python train.py --model="spectrogram FSQ autoencoder" --dataset="short made-up English sentences, spoken by a formant synthesiser in many voices" --train_examples=26041 --n_mels=64 --hop_length=160 --input="log_mel" --win_length=512 --bottleneck="fsq" --downsampling_factor=8 --encoder_arch="shufflenet_v2" --encoder_norm="batchnorm" --encoder_activation="relu" --encoder_depths=[3, 3, 8, 3] --encoder_kernel_size=5 --encoder_stem="single" --encoder_widths=[96, 160, 288, 512] --loss="l1" --latent_channels=5 --decoder_norm="batchnorm" --decoder_activation="silu" --decoder_widths=[64, 128, 128, 128] --decoder_blocks_per_level=2 --decoder_block="plain" --decoder_attention=true --decoder_upsampling="nearest_conv" --levels=7 --init="kaiming_normal" --residual_init="zero_last" --optimizer="muon" --muon_scale="match_rms_adamw" --lr=0.0052 --momentum=0.98 --nesterov=false --orthogonalizer="newton_schulz_5" --adamw_lr_other_params=0.00072 --grad_clip=3.0 --steps=9900 --batch_size=128 --epochs=48.7 --lr_schedule="cosine" --final_lr_fraction=0.1 --warmup_steps=290 --weight_decay=0.02 --adamw_weight_decay_other_params=0
Rows from block 1 of the decoder, named by matrix and row number. Rows with one number belong to one attention dimension. Each number is 50 + 12 x the weight over its row's rms, rounded and kept within 0 to 99. All counts start at 0. After the name is the row's rms in percent of the matrix's.
# v: attention value (decoder.mid.1.attn.v.weight, 128x128), inputs 43-85
# proj: attention output (decoder.mid.1.attn.proj.weight, 128x128, transposed), outputs 43-85
v.84 100:42 51 49 58 67 50 44 53 70 42 65 29 54 51 57 50 46 67 34 39 45 39 47 41 52 66 75 61 59 40 60 24 43 66 62 23 53 61 35 61 55 49 43
v.85 103:39 28 49 50 26 57 44 28 42 36 59 57 50 36 69 46 47 35 38 41 51 57 67 66 61 35 58 56 40 69 48 58 51 55 56 77 57 60 50 27 31 49 40
v.86 084:70 60 56 47 71 32 60 53 51 36 46 69 37 34 55 66 60 49 56 57 36 56 45 57 32 48 41 51 42 45 46 79 51 47 49 52 40 43 38 57 52 61 55
v.87 113:54 25 49 60 45 51 58 39 73 52 51 65 55 50 65 49 58 45 61 62 68 84 61 44 42 47 47 72 59 66 49 76 36 74 44 53 46 62 55 42 44 29 30
v.88 117:51 33 47 57 47 50 66 44 61 38 64 42 53 44 23 60 50 63 40 47 51 76 42 65 49 40 48 58 48 68 46 47 36 72 52 73 40 39 68 51 32 44 32
v.89 090:54 68 32 40 43 59 59 38 34 60 52 52 41 41 34 67 66 55 42 56 54 56 84 35 29 49 47 55 43 47 33 70 72 53 73 46 40 46 35 44 55 39 48
v.90 092:86 62 35 75 60 37 40 52 46 36 68 31 64 46 78 49 52 66 49 54 68 57 58 42 49 57 54 59 40 39 58 50 67 51 51 62 55 68 46 63 51 47 32
v.91 114:61 46 44 41 37 25 63 43 68 43 52 38 23 50 37 50 50 40 39 34 48 62 43 32 72 49 70 43 43 57 57 43 46 41 49 56 58 51 56 44 48 78 45
v.92 105:42 54 57 39 49 49 59 34 58 32 43 57 50 46 60 37 54 32 47 61 45 39 71 40 26 48 49 60 54 54 42 55 47 57 33 44 54 67 21 59 81 45 34
v.93 101:66 63 45 58 49 66 47 42 17 38 60 43 47 70 40 51 47 38 60 48 38 43 73 62 39 59 47 61 70 45 50 50 75 45 36 52 32 66 56 52 67 38 51
v.94 092:43 49 47 42 54 42 60 67 53 48 49 44 65 47 68 61 51 30 41 50 54 26 62 55 33 31 47 51 65 39 42 41 51 48 56 31 50 62 45 59 55 52 53
v.95 091:51 36 48 52 41 63 32 34 51 50 56 63 80 42 55 52 46 63 38 46 45 66 45 60 27 57 57 58 45 53 49 57 65 52 57 44 42 46 33 34 70 48 29
v.96 120:58 48 46 60 29 46 59 40 42 52 54 65 49 30 50 63 47 50 29 51 40 42 46 41 61 40 36 64 42 54 51 63 42 63 36 80 47 42 72 38 33 68 54
v.97 121:57 60 48 54 47 31 38 31 32 59 26 58 47 73 48 61 54 48 44 52 41 65 54 54 63 55 53 69 33 45 64 71 66 42 49 37 39 28 49 35 52 42 50
proj.84 105:85 32 26 25 43 52 57 50 47 76 58 60 58 33 24 52 56 55 60 51 45 36 41 63 44 69 50 36 39 59 49 83 53 47 46 72 35 53 50 43 45 41 39
proj.85 092:46 60 52 45 48 53 38 54 44 76 40 44 70 51 64 48 43 36 51 54 77 41 27 50 54 35 44 36 46 28 60 53 59 63 32 68 60 57 56 46 46 57 38
proj.86 092:50 41 52 55 56 54 36 57 39 34 47 33 59 28 40 47 33 34 49 51 67 64 59 49 48 19 54 50 66 32 38 32 30 55 45 54 36 46 30 53 62 41 46
proj.87 107:55 44 51 78 46 60 59 72 50 38 27 30 50 56 42 43 37 49 32 27 55 43 53 52 40 50 47 50 46 47 42 49 63 49 61 66 43 41 69 50 40 46 69
proj.88 108:63 41 71 45 48 54 41 55 45 52 47 52 66 52 54 50 63 46 46 59 40 47 29 73 55 47 27 49 67 50 51 61 39 46 25 69 49 57 62 62 36 61 42
proj.89 094:51 47 59 52 39 44 57 60 43 44 52 57 52 64 57 35 47 62 45 56 47 32 58 47 43 51 25 61 66 67 64 36 31 56 41 44 50 50 66 28 49 47 52
proj.90 111:59 62 46 29 60 22 35 42 58 64 42 54 47 54 42 61 59 28 51 48 57 59 55 49 49 51 54 61 53 39 56 51 21 60 66 63 22 59 52 43 50 60 44
proj.91 138:58 48 71 20 47 61 47 35 35 36 50 55 52 65 44 40 44 47 61 43 36 49 72 49 60 48 57 31 50 58 51 61 44 45 41 65 53 55 42 66 38 58 37
proj.92 094:49 52 37 56 53 53 56 30 36 54 51 60 59 11 78 28 44 45 49 69 38 50 51 41 51 50 43 64 49 47 63 70 43 37 51 44 34 84 57 51 35 32 47
proj.93 076:29 55 42 66 55 35 38 48 77 53 54 77 39 34 40 39 44 49 60 54 45 37 63 48 56 47 36 57 33 54 53 41 57 55 68 58 49 69 60 43 62 49 63
proj.94 090:65 44 24 46 60 38 46 40 51 62 54 69 48 33 46 40 48 63 65 62 51 50 39 64 67 68 43 74 64 59 36 51 31 44 46 44 57 53 49 59 52 47 28
proj.95 086:60 36 68 39 46 49 54 44 60 35 32 42 68 63 38 49 45 70 53 49 78 62 65 61 65 60 63 69 62 41 34 29 51 21 46 22 39 53 63 59 57 63 41
proj.96 117:60 45 37 51 54 41 81 32 37 58 49 63 38 54 54 44 44 50 49 47 58 58 61 37 32 55 59 57 51 60 37 78 63 43 46 36 54 66 45 44 61 54 70
proj.97 120:46 55 39 60 42 48 39 66 47 30 42 52 65 60 51 48 55 44 51 39 55 68 46 45 39 60 51 60 63 46 43 32 44 53 54 56 64 35 57 53 39 67 50